Weights of a small class-conditioned image diffusion model.
Model: 2.89M parameters, 32-pixel images, norm rmsnorm, moe top_k, num experts 32, patch size [4, 4], layers 6.
Training: muon at rate 0.011, 25900 steps.
Data: trained on drawn small creatures on textured ground, 101725 training examples, 65.2 epochs.
Rows from block 3, named by matrix and row number. Rows with one number belong to one attention dimension. Each number is 128 + 32 x the weight over its row's rms, rounded and kept within 0 to 255. All counts start at 0. Numbers have three digits each. After the name is the row's rms in percent of the matrix's.
# v: attention query, key and value (stacked) (model.blocks.3.attn.qkv.weight, 384x128, the v third), inputs 0-127
# proj: attention output (model.blocks.3.attn.proj.weight, 128x128, transposed), outputs 0-127
v.95 099:076145136151130120063086157094208111116099156114153103145113228127154141145136140154091150112118089128095146147155150087085158101141129127121190108135129051165168113115142174147118088105113119079097139066161085133099164095121127166162095118143081163161130140108148088130128039173125059190120134082076120127145154135105119120083091090104079149107123151179134148139148094139124096111099
proj.95 101:122137169173158132133118114087098130116137165096084151066111136133126129136136137056139136098132100087138149105091071106151145097168109115124073173116101128118141120186129103207138069131104112135119104154134123190135176177130114050105172121090057096125102110142148125127137148175126120162087152182109187128202070148180158126166125126064148103128103143108220105123139078125112122141143
v.96 098:098081156145132108121147140138111075144146119098134121101113163186084144147109160120129120117165131160089153190100121153161192088101154083115140136134195131128097101079158174171088098094138082127102142138160115160165108100140128053191104111149165133196128126175075095105149124113172182132113127169159129103146189081171128125124119184161151121186218114126128108133099100153096061122111
proj.96 093:130157114097108121087115085129176109096103159124159229139126146182114175122091126107178127121213174138100146114146164161138098113135133146102114120120123137135080107174102113138166070138110122100130180151109141172208133130119059197128121096177110128060195117079153124145157122075156179115101149163115133123175113113158127130128141113131179143174118133116124130186162192112136084161096
v.97 096:131131114158168062110121101133134162085130097109119127126151140127135105125126134094147128128096081175181150123145135118088190114114147172063099116146100144162142150112141160134095178167141116135155144143114108141117093077151094132104129102039137158158172088145142178152150105174138164108083195070184162100178252142097110144096111145178149118190140166130156180131158119090134111099154
proj.97 084:121132150121176092146101124155166125107122098094163113146125124163129138135089103212104115127061170107130110084176131130153056097133166119081151126135156103145154146157062140166116106113103146153126123088087156164115108109117187073158079216099089108116155094102182161152129159153074112113124154136144179121120076065094142158142131100197167153174102118180170134151091155136089092156150
v.98 091:074148125192184117078151077176082102127193104135111109087131122082140146202123103114130109166058111133128146076134072141125177114142147074156100171138073091141118082154154146169159133113128089134093134136109115185087134178082129078162153199157147107063104180133155129163140155133126158125092084121120108171086145117132082127161123099118134166125167126147143182138096135180146142098134
proj.98 090:148155078164136109130118084235141109141147113121140195114095115091110090098139109098107129201079139147173164147151208129182129089153102191109127147087194116122122106152112147109153136142134128117108055125140127142148122146116161104124159120116182094106145135190203119126106210112150147166191100131107146121132084142148122161133091145146091108161127137095077102154128105088144188143095
v.99 102:159090142088092136115125049107140147128140163096112076144130139134148133135125106114099147135069136197116131118123141165020160134124125097166112053146093153086146155123099058106165091091120141151164139091095113110164153132118119117144117085107070186092144166143156206130124102075113127142087172125073150114087122126151071161136131117109098156143134098144133133107163122087165066087060
proj.99 099:115100191078154138191140084185128160181076146106195067113163118108141176156173106164114153106061090073134148112091102118094182136117126167135155169099086131147144143133148163183144169117111109141126127232109101171170153132121108092175120125138101121148120123122139146088130126111144134182145103121150125174147117104141123097167128147069173112072066107149142122083136106108143172150078
v.100 090:130168080121102130091158090094177127116163164154136096143118084068092117149156134162133103139068129095131112187123111094132096125163082132090164114127112110084094134095146137118152187069172180129141154109120145179060073156194152147119106115113091134065149065106102142127093113138123065162132101139139054132142117144103174089150128141190179172124085155128188118077118120136096176118142
proj.100 095:148117163189082123165137134081107124140135147177160101121142176104084014132119164114102165127178097178159110112115094130095143110121173094139126163130098137139117150065141093136059208091118090150139119145118153117113169144143101154105085126114127133189107140168092077121084194121203113153183147108149109150147077110153119154129143134130154130163137100104218134110119148123131128084088
v.101 109:130120150122097061164104245144147124195175170131147177125147102131102123118136092174104165115079101124163114143160186119090123095165078117111143170137138136127103144129129136176112144137143165143191108220094166106105135089125151130148160119174111170134137089139138191146139174145099134120138109143088111143151128101101138123148100075200205086158124099099150141113147151085144107120187
proj.101 100:118113132118159119150119159116142101136073134122177137101139166149104034119129119090110103152135169111255094103062120132133157084128141121079147121141102118137085140115144154169123089125100139144141148115082103141182120132119141103130124070150071151104169142138070137094069092128141133116127068088074095126110181069080152161101146105161161143146162105120075147137100181167111089132139
v.102 090:105167120136087094131126225134086146137083169151124107101123146166142073182202113152149144136135135143130118146117099195094144171117161133166134174075091102097122118078159146144181085132139133112085164117126095150084135103130109083144098152150117012134069195144139094144130148133167131134094137122128141152105152096145080149072167135140104157108101128119197166081129148158152115168106
proj.102 091:145131077109136129191124164098070092085083119148147148103111171151160206091085114146087142160132133074179145100144171149166124099137110085109159113153131134113107111142146030070162119123137129144122046115098103160115143072131155156091147109095080113100089160148108123142084097128100100149153108075186126107141082188111134082171126129168114110112165136103142092160146153101158102197112
v.103 101:107117106077138130133112118159061139180142112134104082110124137134185160109139078133121137157175109143151137115128136091134138152128111145162112087128106124189168116144170128138133046032087136104114103165189180129148151148127124075145034083134151126070160069122136107113133104129094096147122114089066122101179140123103073127100115170123022147122120118084177147150106119109148133144104
proj.103 107:121129177131105148145082102105145148135086147146088138091133122110116103139203124088081113147172115105173100109126179141144124137077171097130133117137134120128143123113102187141070103146103129136124101172123116135161110144108077191136156114145113116088118235173173182128118106122131169083176121114142224131066109206127118113148133138042073136112095126129169110124138163182138100118175
v.104 106:136147158113149119143121143064120111193173093176144100150139144100107130121072108138149098104114091166119107167073134154160098108144163139111091065097117132141053131120145174080151135119151089137072140153097117112137138140121133029148041085173134092138107105186187142148179079119134149133120132115136116128075131075165145108079180122166064144172092141123111103124107143157109158110188
proj.104 118:127111069053104055106106096118061121081124137133143162116132138099128072146114203157118172115123146152130123149133130092121124124106135085173149097111123116196116111145146096179125149096137098128150154130137160113140120167139115234139075172189056122058139171163121075139132134111116135178097148085136144151144142114100105099085108106137114103118183144083164168127146188138128068095116
v.105 089:147084138120103104180102136108154147129153115070152078112119108080170079075106157135128155151147086139155091147109134155178107109135078111121125121158156123121081117128173206144069163108127113133172137128105133100176152078123116142111156114188074157079116100134004107111104108154134102133136156143124131116130114049113155136086141060113139189123149125119131188050134145113109164124166
proj.105 093:094097132090086143138160141110139129160114157073103170129094101076122121150165115109155143127106160115193124150063126135069151142112131122118126142134116191159154127095122032147055086120117106127168137144133149117150166121137128111116148165126064181092123161040176190115082101066174140111117136109154052110128090168102142100124135110184164157149112168107188158106162138135127113131086
v.106 102:167142104136099048115173103111161089162124150135147139086120149101109144137148077136143093104211088135141153130142089131102157118151125193137137092118159122109144145045195057083122103133105139153111140219155153144161091130094141176137140172123167091186108143160138096139167114124140088130121108118064151128213145118081115151099116168145057161160130131142108169146140143146152097167116
proj.106 106:147148190177123123116103143038082143078145156068119232131117078107144160123107122179111127102160132152152105102119135131087147137113167100156142119136102140109172141159132130049145110154115121143137091131135089121150166147103119115170119083116136117119089179195087128155164123135121119080091160126236140136136153118136101145181142108142080167062132112171111133188144150138135064120143
v.107 094:140148023128144143128132124139123154123085094133135161158147087115142171100074167083171132138190128089087119090129177106169195132093126123133105102125110146109124117173128094149110182069146131124147109113159081089083134173146159088182129145145105152033173111135095166117181111126157149122111093061144138153110063133160144096128148139068133100157107162145110078154128151130093195152145
proj.107 087:105134129117084148135134194190165146070104165133151113104112101063113124152152164123157125094209162162110123145215132111100121139111159143120081137139166090112153154118073114094092161154136100124162152093128145128106121167149139146125160204144183152166183116203214138092231156100121099165150141118133168108178180119116133113114155130135097127114097127142111107087133108118116120098117
v.108 102:115184126152124154129128115166046123155186077133127143170189181194128104151141124139114097129076114095159111089155153177081143113161154137128103086124095113109096158138125153103213138141121116126129168067120131158110177114109127117141154101162123137163123110120114207110155112141138179122122157140082116159106137064141127083200162133046174099126121119095088164219106133123128114123107
proj.108 107:143095095110183154148154070115124145133100073121143187079113101140121097125139123145126118137043112082118150086182103194133107072141065140141117158131116102150107132124062199177137131122143179114083163130166082114072176065128133177108111135163163136081181053130111104095155081093121135146151091129103094139146149095161142137168128138135089111173105103130128112149109108121101206142127
v.109 094:152125146103109116140131044093176130111086220126099120098146094132163162144153108129125138116127145098098131171137106163116117139109064131123208203047092137178085167057160165152172129108079165108131154141170132120070137095152099049150150151121059126136115130128169169158145178145109134146144131095130120112158139126089114118088131181137076132120117186141134158162148135151144107138157
proj.109 083:168103113145075148149132150144078164112090117119141053143136179124163142133141129127098132142188073127198097096177124113146114153112122119114134153127175188117135161120168090138136108180111113143125062151069100160096120134125142112158218139157087119110082180115106108132070127107103124156150124062188149117158144116102139150149149097039118148204121158142190151177123172157107133141118
v.110 104:164121083110093187101142141178054139122173147142132092138163118126073112076142169147105109138125108112130119149166115143161130142140082109146121191146073138128115171078144155158155163092124128156146135111105115131158129159152167141184132170124158146147198086203213159098134088157140173164135142209140176138147145166195142150112129198110095107131176100143150157174131150153099167117134
proj.110 106:155107170167161141160151106163130124218089130190113151087141097122147080118188092170110104137124148122098109132104100191106129112119114138124130090134082195118086156148150114138142163155108130142098080102107121101093173152125185203086117147150178149044138112116088078183137120128157083127145116081077187138210108104129152152164154124088154111128105127128109090147121171157120155153090
v.111 098:157124112170146108077102129156140110100106122198105104104158130078085120143138171120091102110176123104141110171111150125115130147128149151144190148163139115136088156133164102165155096189137119127108156142073113098076117102163086255122169075187154155096121072106078117154116134156139150147126123216167090153120150125134141104074126153205090108114120114138161144128139108124119069094109
proj.111 092:128148155159156156214133171103129133158113095160130123132178193120200066132092142097138136083146124142156149120143124140120144162137113127143139139150107142113058118148105132146209076104139118125164100107152106110130059112127178033129072146191151146143106102069084166128155164103121130202131137134088099160131066169143119117135135175088140140150165126102174118077140162091112098158109
v.112 107:115097142180124155149152106126068165147091099135049155078056144149140171092127187113122100105175128156163130107095138144179107128086105123122094138138091110053135117103121119154063108135118145133147120102136051135149156139078107117133041140119080136166148144155139101092131148104185141152118181127093089163124136145155110194092129150111130146082156147115148093187135120141067137213145
proj.112 097:122146140121108194179123107121177129144082117167162182153130160159142167132105139070108116159102185098095100155109090188122089109107109158146141122150155117076149140084175141112168041116145135138148122146131163131122051112135167174147189092156101163071117108196133103136177126144151077165136139095127121130032143146125142153172151130117184085059097114135121077144132088115133127122126
v.113 104:144119142126161130106130129114111123116069107098106139058213191141159114109124085169117152158093094131119140069059154125171126150146153186154093101104105169077121152140176153153149131069123139120120080118163120122096163120122095147050225132172116078184147095149143151123104131112132178148111142120154114155118155106141090116099148087058113159098099129053124112100143111082163112159150
proj.113 102:124125148133156196184097114131121118105088144086132140106117096103133188110151117171071133191085136065178149115146162145160122116118121116117088060123146109129149115166095145165054092138125132134086105098126086120042126105133083068119119123166095094087105176135156104123061180117109120151118160103069130118135179107138133107108100093214068096108142125091190108106130134162131116104150
v.114 093:132105079138156176137115177120125159155158103141187170068101178119166124095108137091096158100095124094151152143085160145128164178132134141064144124127118143152101130094121131160066144157149132078146154094141099145124135174153139204098135141130111156153103071066171143120111132156154074158151179092152166115079075089069111111133085086102062150192181149118139173127148152122112116157067
proj.114 095:124139126142094123150089229163133136100197143187104113138106088179165154106095049087166108099044179136140107107073124129104131103143111162152114141139162167152133126146071122096085043122130119112119161150155059075171081175132110109081154115092133136134149111133091161158132081117123152093144078119094200093145141132145122119111155162182139089119134137167111118135127101133108144097128
v.115 087:121129091140076144166133107143141081098077135016097071084157080174080113183096076140167119075089127137132094121141109087116133127172150090111122098125153141088150101098151118159094083106202114116115128136066161096076111118118109129158073163149109179109102090157109107141125051131149126122161156082157139154137167134147141177055155130098130085088168127119171130103139120139115145143120
proj.115 084:130084103133169143124127155107149104176102161113184193093127183155106104084134097123086130152179192108143115109088126088121108100117099130094112129117126124177102127093181116178093099065122120142090067161112135157084147132126169108103122133073131128159102173111239118118139085134123104197144097041173201139093136087143141111125133157118097144092123137111142146160114184146140149124167
v.116 101:112167184113147125107164177114063091113137093146146122110153145081138087140090106154094079077114118130131133063137124126101142108105211092090109171115126126221185132086055079116134087147115119088106113104046125084131061173121148128101143088158158122126154072119108158145148161145116074089120091149130106115140104130135072163082093150115134107118100139074109114153105083121107161146110
proj.116 098:172149159119173150125086145115142138154165124107112078065142134097138094090141088160105137136122104116109135101115184147215096124182066103177157100082109120133118102161117081138130145157132116105093123157096119082111105064134124165104157111091111075139177099102058157143155129149120152147163146139067138154100125096169150059138109091125062201057121119138068125132094168112109108110169
v.117 093:127204126114158109183137173148131061112125104125086125114082100175161140151071145164190156180124132085115100112120104121122178081160137102138114099114098157138148118144122103097130164137154150161107150055096139110080194182115157084098101099148125125091162083176162182184169107128085114152143105103044139128142125123115116125108109160145071131181131085179138146085084132159153181139119
proj.117 088:138133127146116143055128123159108110103109147132196083098154096126134088111147190035118105114124102171134135138136062138135129152160129092135098129132102103133145121113101171137137121118129111131123150187144116139095162176132112210135171218133112110172127147158205166130210052109155097121129100151100150105170160070151132123132112134114136172046133146089169172119124138156131076100133
v.118 087:103140108153113093120124096088178138103121099085099175132139250100092131108065154144152136144130076132097154157137117107139135093111092133084132119158134150158117151154166092103076114131140154157174094210098178091122159123135110104067128140172143150068123104127098164188154151119137118091138145132112133116142170083071155100167087178112093152185131124129166195115141179109107134151186
proj.118 093:138134103176111140123116124143161164073113182074157173127159105109106103183103157158098133122073168154101096144154126139091159170070220097171126156129142112149161144125109144168105073114118073133147138104090093153147170166129119176164133204182115129140139170097109117103132141105132198131103092121187095131129156094151123119123141186152182214164078130152138158156168155155146116119097
v.119 098:101111189116165189085125139123090151113164126132126180064115154134124138090128144164101120153066151094143080130154143096167071080127093105110167055151153075129108092115128147146117096114096129135120145121091135160096195180110204163111169122155149119058109143073098153152089160163140089126177122165159154199179101153137154121143126143132128127159122144111056175152123127130093184159121
proj.119 095:155170168153124142106113093112124112152166140126111105123170150128125110097172134040128155092085151188064160142076156162103149124158118164134112157095161159188095088126142123175117147098134084112125180171153099137093105174123113115082163161198148087112103154101147093100151084087175115047173067174121153130142132106184080107096113159158155138167111120065088142119134086110136115103135